Rows from block 3 of a small model that predicts nearness at each pixel, named by matrix and row number. Rows with one number belong to one neuron. Each number is 500 + 40 x the weight over its row's rms, rounded and kept within 0 to 999. All counts start at 0. Numbers have three digits each.
After each neuron's rows are labels from the 100 images, of 14848, where the neuron reaches its largest size: "colour at peak" is the nearest of a few named colours to the mean colour under the peak. Only what is clearly more common there than usual is listed. The data: rendered scenes of toy objects such as cars, trees, mugs and chairs. In brackets: how many of the 100.
# gate: MLP gate (model.blocks.3.mlp.gate.weight, 192x64), inputs 0-63
# fc1: MLP up (model.blocks.3.mlp.fc1.weight, 192x64), inputs 0-63
# fc2: MLP down (model.blocks.3.mlp.fc2.weight, 64x192, transposed), outputs 0-63

gate.160:532547475505490555505499526500494463508509502496538559497508533453495441499494498547462500497506411494556401509472553499517502499549490510496523417513449545492499494592453407483373484496541505
fc1.160:499503496502505386494530512506500474510506471503502554593496496459479448585509506530499506438516460423497544466494501444478524647490500506501498501460512496484498527500504506472387536446530495
fc2.160:505499489565508522527499469462534468500496446499491502511543425432501508510468505472594507445539563545479479462495481512476512583491584488487491484502518530486488479392500484595498455539598465
colour at peak: grey (98)

gate.149:658507508550521504548502569511479421499499466457504467499499490535501507480475529422565482524439515532476500501471518541531505491481516506503499501498487511464500445465556487508383517496411526
fc1.149:476525460493495431550503399507482480497504509501458497485514549469436529508494488639533512538500508502551501500455490499396504496523515500396432435530504526492492519536572506502517502452499532
fc2.149:563500496500501500482499582502497503499535500500557474632454507521508454504500508268501496500500492503475538500512507501497501500500449502501498499499503500486506477505499501500469501554500499
colour at peak: white (69)

gate.80:541538483455488500494496532531500502499499520491499496517502365519479517513521473478520521498499571500470558504480491478527500444500502496398493481664487439504551481416498513471504500514511571
fc1.80:523500497534518489510499501515463491500472501525537448541506510496521430476500479528499500486500426452500464523501504505402504629496472588519502499500500496534502460500415530576426610499484436
fc2.80:486498452505462505500497439555483499502436499515478505510417496503500432500523530632490482576519500491522498559444497533524503478494520435520494440500470502538591500530491500413499392516504501
colour at peak: grey (100)

gate.62:529468486503498470478497501499498645505488498500505500499507500489497475500495455493535509437422568492497580516502630493538551499500557487464496518497562491502502442425478513505590465469471462
fc1.62:515527501556480597562443499524523435494469484500461528501473501498432495499500504537670494487514497426574503498504483595472482595499536500497463482517497511497496487494497493471499502537502509
fc2.62:501501446468503485546499494511496511499521431519461503492503525500484485430537566503385500541489409469505574521537492510439502501458505511495549449495508485527526512641432444512545490503556498
colour at peak: white (85)

gate.14:501500489529490476500494485500499514435686585502500439565489535530528512481500498501491481507508483501500496543473538535501453566500501412580502502501532499492521449458487494531570437517500506
fc1.14:529602485458568486554486502521462516499500435469500526544480473507526500419500592500477499514514526520461500501500495515503500499464478568499500495520500457480583497335502478495503545461498558
fc2.14:546500528552489499475495505377531356497470511536499504482499487524501554555564519496445558500576503504498513498498490467500499499499547483502494393500499500426466433552502512500477448499484503
colour at peak: black (47)

gate.155:566634489499500512484492498511435527501504500487500498555505467510454493501518468581503489531526503476483501565499492496497514500481534610518361483502488484523607496509499496477506564501474535
fc1.155:494494442505492603507467500559479462466498542590552494517488510398499505504500416444504500500562522500499517493465500466471495492510492415478510555559510515565452442490465569494491500580524523
fc2.155:585519502500448484549510524514489406503479499572493533466502500519479526538566497555496489401555546522555445445500486472579500424508510387461461443499487500473490500503517510451492503473499500
colour at peak: black (62)

gate.190:496483499510503563503605528498485529491497425501546433504504501470492502499454526464498502510384498537447459462506513500510517501501580518472581520391510536514499469440498496609477531487502495
fc1.190:499500494491502579506519519516488363503500517499500456501399498499491497492473585485530498520523494595490428500485453577501503517431569428543499475475504543571502511485515482531492491455517539
fc2.190:472489500543448504507523420474485533494555571519503494450528499480500516474416499560500546498516520500506512525507500438460463488453501499500569363510479486521491516506372504515584492523500547
colour at peak: white (43)

gate.107:563506490492425502507477567500557502478499593396529508499512375587563515600501508501512555417500500506493501458500508496557500476476497503498500475557455496498489500499486509461501500482500534
fc1.107:496499515448502498499504577475586587500497557470498500501500418528543503540455551498499530464500496502512458471485569502544554403475498465500500493534495500440499540407500499488547474500576591
fc2.107:510472504540509496500501504429500425500500600483460440454504534562564502547500496500472501419505459496542483431516521474509501480561496477501501523538553594459399530520449502500474500415522487
colour at peak: white (55)

gate.186:475496500556503391518495518497499500500501500535517509478479551495484572441517535400482505534500510578442562381498497501494491488500498489514514557410539560464489514432509489535507500448502559
fc1.186:501500500494501590391535501545499568521483503498500490499500361515416502498542504493526459549500564516443521501473487394513498453499541468431469547476495500501509516462522495486540484480500542
fc2.186:489481489497519500452501452448491501500492540500468456483629532501477519499498434495452483500500456520565498503566498503498460566517564548382504498502494533592477501494435499527488584502488441
colour at peak: white (45)

gate.10:489599501501537449500440501472471469486488501492499548486478529511500543515549503492511500501434462536498506479500495520500440524508495499587516573434607511437495538582500457616457503452500500
fc1.10:525526555524499551501528500557498498559438487449457480500500500668500404499510507520497431467500518475453450478499498455533501492484603517501493441513499478525510546500555499447496531482500500
fc2.10:507500498543547414475501470484482429491469498527500499502497513500467572525558475500507499543500494540492505492531406561498500541616452575457500513499430504554509500463460500510494539381492457
colour at peak: grey (98)

gate.82:508500445474487428502502521529500605468509590418516483488528461533599562500447500468511499493501476573498508438433550448492514506500435503495503520517502510502500513407489498503501573438510519
fc1.82:492457500449501415504575540491497525530509517501513499500488445592499487485493476454524506422458447498503427500446541499433500511537501500505498639511502501466494562421500500544535500442542500
fc2.82:494502516546502500499531499497508497452516513490478476517483494499509518517489501501451446565491536543458483498483441526490495619538497499583505521464479640599542509497422497483496555481409488
colour at peak: white (96)

gate.181:600509548498560501534501548500471496501500389500502481515490500575520500500513547412530498489425495510434600497503476571495499516482478560603497508470499419469513466484507506518489498493498506
fc1.181:607498492510518469504499548500546507507491489532534467517519502554499509500455460429491500463412576499478497517504529457594507478501490498453526545512502471486529375491498502516457494624473488
fc2.181:399500498506499498519496441569500500476505458503417506406493497516430504442500499704499498507512497475558494551500461497497501531498532504521534511503502501521500527497504495484493506478529501
colour at peak: black (72)

gate.91:522503453500454565497466462563433572525472496503563490501502438487504452490511495505496476505511515499377522506500486474518501478498558461512508596576497503621515450462495501507502586515500501
fc1.91:507558500390495562500503501501500522496487501499500473500501411437548489566484517514503500479589533496500500498500500493500521457492500508391472466636415483500507486505497504418498474500502552
fc2.91:500501500517505500489500526501556500460500500502501500496503499490500524555536500503503529485569535629474488483461555467500444494486500454522408530451473527503508499467558500315498500500453530
colour at peak: white (39)

gate.191:491562489479437621516490493529528490506417484502505536500489489472557429587568522505435468427501500493467494501506507548568490503474488510566434568453541519501492536508488560476509495533526463
fc1.191:586532503489487476451485529503500488519488556497488509471489453513514475578566503471467493499507444545477451476452431597498485548499489572487501496507367543489528500497512441500502574498520574
fc2.191:477474520446502485544505508491495502497475542500482551415508457498497539556475501496720560499489543483500483428497487528500502503483577500511511495496495541496486445499488501500456501498490539
colour at peak: grey (99)

gate.93:568506500521509439540511500505512464499453491362500480486496501543606505548570478547567500418496500468535502466498412554499531489503516443500546484526497500514425489501486507447527536476495474
fc1.93:485500517525503504475479496494516499501406613503494532460488500491601420493503495501497501509518392413574502452501427480500491546541500522578494494522503502497469475535497557512492580503539484
fc2.93:514496488538500554531502489512467500492408502529438485508498497496500500502543495472501501556525500456507508446543330587483488492525586495558504500494490499598495497483434500515450554509500503
colour at peak: white (83)

gate.60:500474493493443491515426500501508507500507472490507512494500499531501586512501463456510500504465574506446519499541520546500480323502547471514501518488500567478501526407478440497577507534497564
fc1.60:513495505500404514531506501496518491503394527429498496495501513539521473499477457550538502365500443488559465500484498505515520504500525497473502442533512484491496503636506505439512457421521477
fc2.60:499499498439465488474507442494516554432521504504486452500457552549531533447421490493453533504505427499501497622479579480501512498515463365521542505501553486450518500522511511452533465494489495
colour at peak: white (72)

gate.84:431481495476611509393502580507541514511518495500497471514500493508459520500500552437565500462500420530573482410474433461426493428514530508500527540499498485490464503500487488518517497496559478
fc1.84:497493545475468535558559452499489485507486470519499521485498500484512490500497483527461500502456651479448499501505552476660528490501488430468503478430554495496501512537510525464517462502429485
fc2.84:488530545513554467409445502501498498495588498530434529533496503495491532455525485472467502483605562503512476441510496475507464387482510446523500530501491498480485485530521485442468418586545528
colour at peak: white (75)

gate.144:501525454521488544449500478585500512407494527564500458500496490491499502612504496501535471490504500588500514559468498433500498500501502507483495498518500499599501475571493507640507507440503495
fc1.144:578499389492578559551500498498500498480500371501500501501500497496500500499501513497488513501513478500496465507500489488431536501465480667501501497500425464498513475487430534498500549504500500
fc2.144:539515500510421544505501496501504448399542492525510482501499538502503502492496551499510530512589473549503468583469622493492506502482500396566513436501502500419495413508499500512483488498546498
colour at peak: black (44)

gate.7:477491515503502489588508498462522489497608501498495487506407499497527502500475515478538506501607525487500506495507548593499466585501523499581516464485462503570483513442458506398549492511489461
fc1.7:447502494401487452573489502500544515500570515412480514516479477552658493513534510469513501440537500536487494449516489456498447508495500523543557567484503492534493512491507509452522501477564466
fc2.7:515510500624502461505495499511515493500501504501493509526475494463512452472570503438405511536499494501490484497460428461538492425502555462512503635454478519478470412536495495505501557558484486
colour at peak: black (100)

gate.114:519424426503469411499522523499520503495500566512569485491626467500593501541484500500503521432490420496484500483499543484416507505502480495548529570496465499519458504520452492518512527462567496
fc1.114:515498530430494500501506494546490494426486508401485497498503501501518499583546560498466487502527413558500616445563460540498473536503422583499459505495528500499499500508489519494457571493500561
fc2.114:491497497499504519504554418476465535501500464519423469543500583489500480387491522530465374582513502500456499532506503500499500492500502498499502501479500506514578524510495380434551494507534488
colour at peak: white (98)

gate.159:500411500416563498498497493501545500424520489497495399501448560545534631355469565500487503493547512527521506504505535492515498472494502496501502508499513513484500501479497467504499487548466503
fc1.159:539513497558500445598538491500528454500492491483482502461504426484531498535607505617509500500497472508505515395494419507526486474497416474508477439494493551480499498559442544511478495496519492
fc2.159:499502503522522492482494508559498474513633491478444492496496527496487547471518483460465410552518418503549519499523527405504492500506381467476500476498611498500510453522533499495487441489523505
colour at peak: black (46)

gate.67:464511499496506399487504506508477543520507502502500685493498484523497503488492457500515482490490532378539500483452416480499494544510485589502508519488541491470455540485498505502532513440512500
fc1.67:500500500497499546477431529503482604503501498491500571561502444448498374500500505505499487490517506402601476516494450507517507501487494529526446549479490548474501483500564597497509492540500546
fc2.67:497502482484498494643512435602471565500500500525486534449523495501505484391470547520559519501494477442493469518467484519494524502419489488505585477564498506465500422504459486519515496489519500
colour at peak: black (42)

gate.3:501500495460437496488501493513491644458532507526502490528537422526491489577517476493456494533494508516386622487517531504500483481500526480496461534468504496537504508505502498411507549504426519
fc1.3:535503488498486564503448469499503502503462543502504416535438499500530504520509501439490503510501602578506505550392475519515488390511500523443473502523489525457488502366498486481468512509490513
fc2.3:507494499501514433516501561516511477499510511490505617483606497420483515491557587530522486413499501550494466465500416499496500502428478539495470517493499570507432484507502462570495522467525540
colour at peak: white (75)

gate.87:478459419496515473488518502507475476516537485516525468506520500493455497494501474479587496525496508507431613512499496503476523477501496328533507588501566505516487488474500504591557497497495503
fc1.87:375414493521490500501507497500479463536500534523499540444515538493469500486500498501527499503500490580499507495500428508500493487502499338501511542446557550545434554484498461572517501497502498
fc2.87:551499504427539499529511556492500541486499493517536517496499467510502499434367451465538636527431499416502568434496510496481500500508486501523498494500499502488468499487503496576511532585500496
colour at peak: white (69)

gate.129:478475500525444440490500499500501465503503522505500497491500500502505501490561496491487479472533439476501495500591357562515482588503490502652488507506499509569496486570478548494506563482501487
fc1.129:557483508497489462506532500494630499499502470475546480500626486508582493605546465527518564453486498500480512494518516500502548459480458470503497516481483501447431501576496505500582496472496487
fc2.129:502500416499508433501502501547415516497499497510500490532500564492505551449499498501505436665500501542488546472496488561466501525509515500638501481466470501524546436503502484501510503513499498
colour at peak: white (78)

gate.106:541673496498516507502491502543441496476501542458500515466454469503507511462502529503506499499531498516507484503462526502506464498491565449500527499531465485498525490427498398515499493487498648
fc1.106:426506499407498515459498523533502533555501531515468575619494498509499461450571533459500471507561471490500515511500424531499490483492492499512556541498588493484504593444501499449496468501560535
fc2.106:500498466500540469507496499478500480500467432468502504493505414510554592459499503447552505497526600504477469333556463500538507527499555503525502516493509559498476412457497507501507509497488500
colour at peak: grey (97)